Weights of a small image embedding model.
Model: 5.06M parameters, 32-pixel images, arch xception, norm groupnorm, activation silu, depths [4, 7, 7], widths [128, 256, 512].
Rows from block 14, named by matrix and row number. Each number is 128 + 32 x the weight over its row's rms, rounded and kept within 0 to 255. All counts start at 0. Numbers have three digits each. After the name is the row's rms in percent of the matrix's.
# convs0: first depthwise 3x3 conv (model.blocks.14.convs.0.weight, 512x1x3x3, trained with AdamW), a 3x3 kernel
convs0.16 096:197086117149092125125119103
convs0.17 099:083084132126139158183125092
convs0.18 080:065080107111125102138165122
convs0.19 110:114074071115105088112122112
convs0.20 121:091124088151142110158080084
convs0.21 084:105129163139107192101092154
convs0.22 074:071134187085119138130136146
convs0.23 098:152148167165112168178124159
convs0.24 083:142190142147171164147096118
convs0.25 101:144121104107127134066149187
convs0.26 073:068086170140101119151148143
convs0.27 091:170107129105103164087121182
convs0.28 067:154077131169138106151154079
convs0.29 137:158149091156132088153136069
convs0.30 136:184118110182114139156109163
convs0.31 062:129125147162146114061079112
convs0.32 100:086103121108103153098119192
convs0.33 100:121153076069166141111136108
convs0.34 112:180147085097144081152112133
convs0.35 099:160185125163103080115106138
convs0.36 122:171163119161142108156098076
convs0.37 067:074070113127106106162144109
convs0.38 076:155170067157141151129095146
convs0.39 108:094120161089133184093127159
convs0.40 101:070103151080128142097163124
convs0.41 106:130124164147125135189179161
convs0.42 094:148103072177136096153159133
convs0.43 105:115116185110108103168172101
convs0.44 119:165142131159107107092063146
convs0.45 117:088121183098150162107160150
convs0.46 123:117128107165125072150146071
convs0.47 100:105104185091106118128087094
convs0.48 108:152092090171094108177119133
convs0.49 100:111070148115104155087163155
convs0.50 124:146159168105096156107084168
convs0.51 067:118082104135111152189086121
convs0.52 107:091178170151150105133117084
convs0.53 082:143104179121107170126088172
convs0.54 085:070144146095163125143179133
convs0.55 084:092096154193150124119158106
convs0.56 110:076162179086144151130131139
convs0.57 078:154137159145162085168126077
convs0.58 080:090123123158156157127191163
convs0.59 091:114047128103093129123152128
convs0.60 090:143106112155091088168102081
convs0.61 113:080108157087120180105135151
convs0.62 125:158143071150169096148149098
convs0.63 060:168185151143147101113143083
convs0.64 106:088122176094113186128122152
convs0.65 095:080112157081121162088142150
convs0.66 105:091127086144148083160164094
convs0.67 066:164129176082158145086117147
convs0.68 111:144095152171086120171120088
convs0.69 126:110165144161160103149084082
convs0.70 119:192101101151112096131121086
convs0.71 111:147091084118093089093094110
convs0.72 064:122173132094087144099085165
convs0.73 074:079096079141124132090098159
convs0.74 130:097108163110114170108105187
convs0.75 152:074091144082120154106151157
convs0.76 060:169108076159140084103147109
convs0.77 118:066109162075130148111128147
convs0.78 087:090077121114109174143156165
convs0.79 076:113071091125083088120108110
convs0.80 109:099175173085156157108131112
convs0.81 107:078142181123143166148163149
convs0.82 081:145120097140087065128091100
convs0.83 097:121121093076110162074125158
convs0.84 102:088123180103131185128132160
convs0.85 129:093113184097121178109146147
convs0.86 110:175104078145116091161142099
convs0.87 083:122109078135086075113090123
convs0.88 131:188129121168084120154096114
convs0.89 101:076084149109150165105161145
convs0.90 098:176158149172100105111083122
convs0.91 115:082136171087124183115144137
convs0.92 134:151139121173148088152125066
convs0.93 110:188088088162150116103126133
convs0.94 091:162109118141059110149092152
convs0.95 132:108110101083092098170156160
convs0.96 073:130082156132126129171186161
convs0.97 119:126167082146159088156152092
convs0.98 113:156142126161157125176163075
convs0.99 078:139116132096092070092092103
convs0.100 081:207147087123114145124146141
convs0.101 088:079134169143153135169166160
convs0.102 083:177171178090099137121131135
convs0.103 120:102136095104106075085122087
convs0.104 077:107131178151142202122129119
convs0.105 105:165154103078127135075117159
convs0.106 107:187164105114109105099092100
convs0.107 102:081102071101110109091129107
convs0.108 161:135114110171146086179145085
convs0.109 062:066139079131156107161143112
convs0.110 132:106085089136107126165139070
convs0.111 098:088168184104134121152109092
convs0.112 088:136083095168135121105087174
convs0.113 098:117169181108080095149145138
convs0.114 057:116149121090177148072093128
convs0.115 093:196156078159124118123114120
convs0.116 061:111158076125110103170153172
convs0.117 104:188160138123127138071135095
convs0.118 070:109118086148198130101100118
convs0.119 067:132081068105116137078120131
convs0.120 108:043100115106142111137125128
convs0.121 073:153082161089097145086135156
convs0.122 145:186118089168104109144090135
convs0.123 114:129158115181186136109092117
convs0.124 114:179162140169132091132101089
convs0.125 109:108118129069140144068136164
convs0.126 105:168170179163138158134103148
convs0.127 076:127149183100172121135163087
convs0.128 132:104091098099085084112112092
convs0.129 130:069120153108156103166142090
convs0.130 108:182118104184132109115103092
convs0.131 100:124126147166092089173101085
convs0.132 114:193161120130131089143167105
convs0.133 137:179149110133090092120113181
convs0.134 070:172180120153132112075146149
convs0.135 110:140145130098181104107183095
convs0.136 088:181150079132089122094103142
convs0.137 094:107101117066089147163116157
convs0.138 128:090114154085135173084139158
convs0.139 081:119162185138159173119167131
convs0.140 092:160166151109083114185148126
convs0.141 084:067154177093129142100142122
convs0.142 052:104138079149141136138102197
convs0.143 100:136155116091158104081169168
convs0.144 109:169157084164105092122091113
convs0.145 121:095125171083137155082159148
convs0.146 089:170154127127127146076071106
convs0.147 085:175168163102098121149095095
convs0.148 123:148104081145166096071128135
convs0.149 097:065107160097134155103147161
convs0.150 132:162156071145134081157112110
convs0.151 106:185145095132124078101121092
convs0.152 092:182173142170165126113116104
convs0.153 111:127127104166159139187173152
convs0.154 084:097154156117174157123185105
convs0.155 136:106112121157131092185150077
convs0.156 075:121105090143097081157119075
convs0.157 099:086107161089118174134146170
convs0.158 095:181127093161109100151095091
convs0.159 085:178172100169141103145138094
convs0.160 092:186088096153122147135084141
convs0.161 121:167170163105124145077092135
convs0.162 095:164110102138111163090119190
convs0.163 129:177157084162121086131110099
convs0.164 085:131133157075187156110161126
convs0.165 120:082117172101129172102137167
convs0.166 062:088121139089145183138159167
convs0.167 096:155141099143136085083093082
convs0.168 073:150146075148085075135111114
convs0.169 076:116170158107176160109170148
convs0.170 106:189139089163133094156125102
convs0.171 107:097160183087146153093146132
convs0.172 089:171150143174107113152084089
convs0.173 070:065093138105149167130126089
convs0.174 120:069116158109136172117164158
convs0.175 103:145097158120078140093088168
convs0.176 095:098110157110129193164154152
convs0.177 094:179135139139143142086166180
convs0.178 080:143110073135116096170137077
convs0.179 070:054113111093150145154148115
convs0.180 088:177157141136130123098083075
convs0.181 093:192136108166156140090101113
convs0.182 130:089112145089082164103095152
convs0.183 114:151136106188153098154161093
convs0.184 056:183086090173124117147134147
convs0.185 098:126142155185178150164150112
convs0.186 054:113103063157103128123179117
convs0.187 066:076123109165143069156124111
convs0.188 139:075131121083173136105161152
convs0.189 109:168078094177121133164133139
convs0.190 105:088163149104164138165103084
convs0.191 065:072080132112145130073126113
convs0.192 153:118094180122096173131104167
convs0.193 099:181147126170149091151128084
convs0.194 066:090108122116165155067150159
convs0.195 086:176088130136084162118105168
convs0.196 091:106093092142085104125079095
convs0.197 100:114165156156182161138170116
convs0.198 144:154083166143084154152087127
convs0.199 067:104136187151075156152141142
convs0.200 132:092145159079148163085141154
convs0.201 132:177089102152077115141095127
convs0.202 144:115152137113130080179125071
convs0.203 048:159184147069150120137142107
convs0.204 107:130168148087159165091088112
convs0.205 088:187158157165166152118145140
convs0.206 087:184093077150124159121139154
convs0.207 124:115111143169132097185130076
convs0.208 110:182140087173120104117103160
convs0.209 119:132153169155181133127167085
convs0.210 066:093168145111154168094138175
convs0.211 110:124150162092129178070119147
convs0.212 071:106124048156149125146099126
convs0.213 067:126140112080156157145195139
convs0.214 121:137175119158156087114130070
convs0.215 090:150144100117178158067110139
convs0.216 110:140157153129155124099109053
convs0.217 082:192144157155128147172110153
convs0.218 112:073102112076127128116173149
convs0.219 088:185101101179134146166126140
convs0.220 087:067123173082137143099141134
convs0.221 058:067100126103138150153181139
convs0.222 107:102105165085126178124176123
convs0.223 120:159089087170117085154130102
convs0.224 071:102157157146152128176136069
convs0.225 125:159142092169120083174100118
convs0.226 104:169131124106169073091158126
convs0.227 061:141130191141159098118075114
convs0.228 110:158070112114086155109112166
convs0.229 049:106134111145072166147084092
convs0.230 103:081129169095131174104114164
convs0.231 112:167154138145137156090082081
convs0.232 102:145191175139148128175125131
convs0.233 127:120138202130112176114129156
convs0.234 095:180100103171140135115182125
convs0.235 106:177139100120155130079086097
convs0.236 095:125204106125155139153095148
convs0.237 089:087086114118122163137174174
convs0.238 093:130179173070136126094136135
convs0.239 074:178184136144164104130125092
convs0.240 099:168147109121177153069109133
convs0.241 112:155118065156106086148109104
convs0.242 121:096137159097140164145165184
convs0.243 067:066093119112129153075126148
convs0.244 138:182135079178143111151122113
convs0.245 093:163077105171132096145166114
convs0.246 118:102165111104161077119145080
convs0.247 093:114183141068132166108138112
convs0.248 099:075096163085133143089140148
convs0.249 104:081118133076125144073123098
convs0.250 054:077086074146117114149106113
convs0.251 125:157091138164086145139089172
convs0.252 076:188156107128127130078087114
convs0.253 073:164100160157094144076158141
convs0.254 104:135194127143128080156120090
convs0.255 106:113083143158186113149168114
convs0.256 093:161098078168091090140119119
convs0.257 084:151123111159113088163104067
convs0.258 117:168111153146068105122094160
convs0.259 092:137068134154094142150131182
convs0.260 102:179170128158149101154145086
convs0.261 088:162143112157171106093169089
convs0.262 095:099156149081164168093131158
convs0.263 077:118158143141148124175117057
convs0.264 074:088156174077141125092144147
convs0.265 084:183170110160129090160151130
convs0.266 086:138126066156159081095130144
convs0.267 103:082093159101133171094137161
convs0.268 103:083089089095121139085116157
convs0.269 106:157156146157127100155127058
convs0.270 065:121158140109139076182164101
convs0.271 092:075081135101112130166155096
convs0.272 061:125128089121145131167173066
convs0.273 115:092154157081144129079167126
convs0.274 056:130110133137092135210105139
convs0.275 086:075088123121117083122176143
convs0.276 100:180111071123124088097138110
convs0.277 060:074082164139147167100132126
convs0.278 104:189104110175106096123152111
convs0.279 073:142110100141103126098146205
convs0.280 136:087106176139149110174143090
convs0.281 061:060092117105125128096168124
convs0.282 090:158110057120137082116137106
convs0.283 108:165129125188107113179098134
convs0.284 088:144092094106080169087128148
convs0.285 115:111145178116138158178100087
convs0.286 078:089081092160157133164158135
convs0.287 091:156184165121117101157132081
convs0.288 097:158107081168105097157113088
convs0.289 068:094115127101090155087124186
convs0.290 051:190167084104118107145109114
convs0.291 116:165104073160128087136130089
convs0.292 070:137104078092106086085138104
convs0.293 088:176149075102122130077141114
convs0.294 074:155135141100069151109089167
convs0.295 073:178138103084090079122134139
convs0.296 076:186169170152151126147129097
convs0.297 097:177132085147111122087090162
convs0.298 132:091091170119097155180134115
convs0.299 082:109175115140126174180151097
convs0.300 089:100084121156141157194125112
convs0.301 098:161148102155161103066117154
convs0.302 083:115128172090118177093084126
convs0.303 129:070115172117101116177143143
convs0.304 113:069120139075131136076128134
convs0.305 059:170075100135069125144132136
convs0.306 110:112102098105174136093177161
convs0.307 119:170104181156103114166124097
convs0.308 034:107170057111123144131124091
convs0.309 060:131081080120111115085126176
convs0.310 119:179079099164129109127156098
convs0.311 078:114142166074109151101114077
convs0.312 082:177151151170145169162156135
convs0.313 108:174104082147117110167104089
convs0.314 081:156126129143140056125126075
convs0.315 095:159101099157095072151144158
convs0.316 046:137143104149128082119147055
convs0.317 115:173173098184135098135121119
convs0.318 136:087174174090141131098112104
convs0.319 105:109138095066091109117087112
convs0.320 131:177109077162147084116141120
convs0.321 064:189127082125089102135104152
convs0.322 099:113181122091166107088107157
convs0.323 085:107128183084132156084095123
convs0.324 106:057087151125156115145124102
convs0.325 096:114145146162097093173109076
convs0.326 082:104138085115140081155107073
convs0.327 098:154149102185130095178118108
convs0.328 060:051112140115086125135151147
convs0.329 107:173105151170089118128076127
convs0.330 121:080093140076138149101167138
convs0.331 096:089088165107132170116141175
convs0.332 075:081090117118159156092174142
convs0.333 075:127076090118115143073150161
convs0.334 044:111126168091127163094160178
convs0.335 100:076118152104163162128166166
convs0.336 111:097162176096157172129148152
convs0.337 105:148179127168167136168165127
convs0.338 077:132160137102149185106082095
convs0.339 085:100107104136104090185098092
convs0.340 143:178149092171130094158113099
convs0.341 112:118119147179157169179155140
convs0.342 095:181167130155146097111090094
convs0.343 109:088151118092101179136116174
convs0.344 121:097083084095102147093112155
convs0.345 076:132150166111100131077107184
convs0.346 100:108117084136142098172184106
convs0.347 153:085145129088108098084101089
convs0.348 127:189120102166084131150130156
convs0.349 116:070109183116124143160148103
convs0.350 086:150166094184125120094088113
convs0.351 081:137100102096071154170160129
convs0.352 125:109109096122120107201156156
convs0.353 068:186160096152120083115146104
convs0.354 099:148163187089120124099132170
convs0.355 122:172096128155072142131081125
convs0.356 093:097093072074110121106122124
convs0.357 096:057095139143154161155125143
convs0.358 086:174157084152130068131129119
convs0.359 082:131168116155150171188122101
convs0.360 075:116072084091120173120108122
convs0.361 107:089148174104127154086170147
convs0.362 101:165159145172122081168113103
convs0.363 124:115171183080148118100139107
convs0.364 109:095104115092108085099105079
convs0.365 080:135087067095089102118108124
convs0.366 094:114118100157161089171137076
convs0.367 081:181135076115131121152081154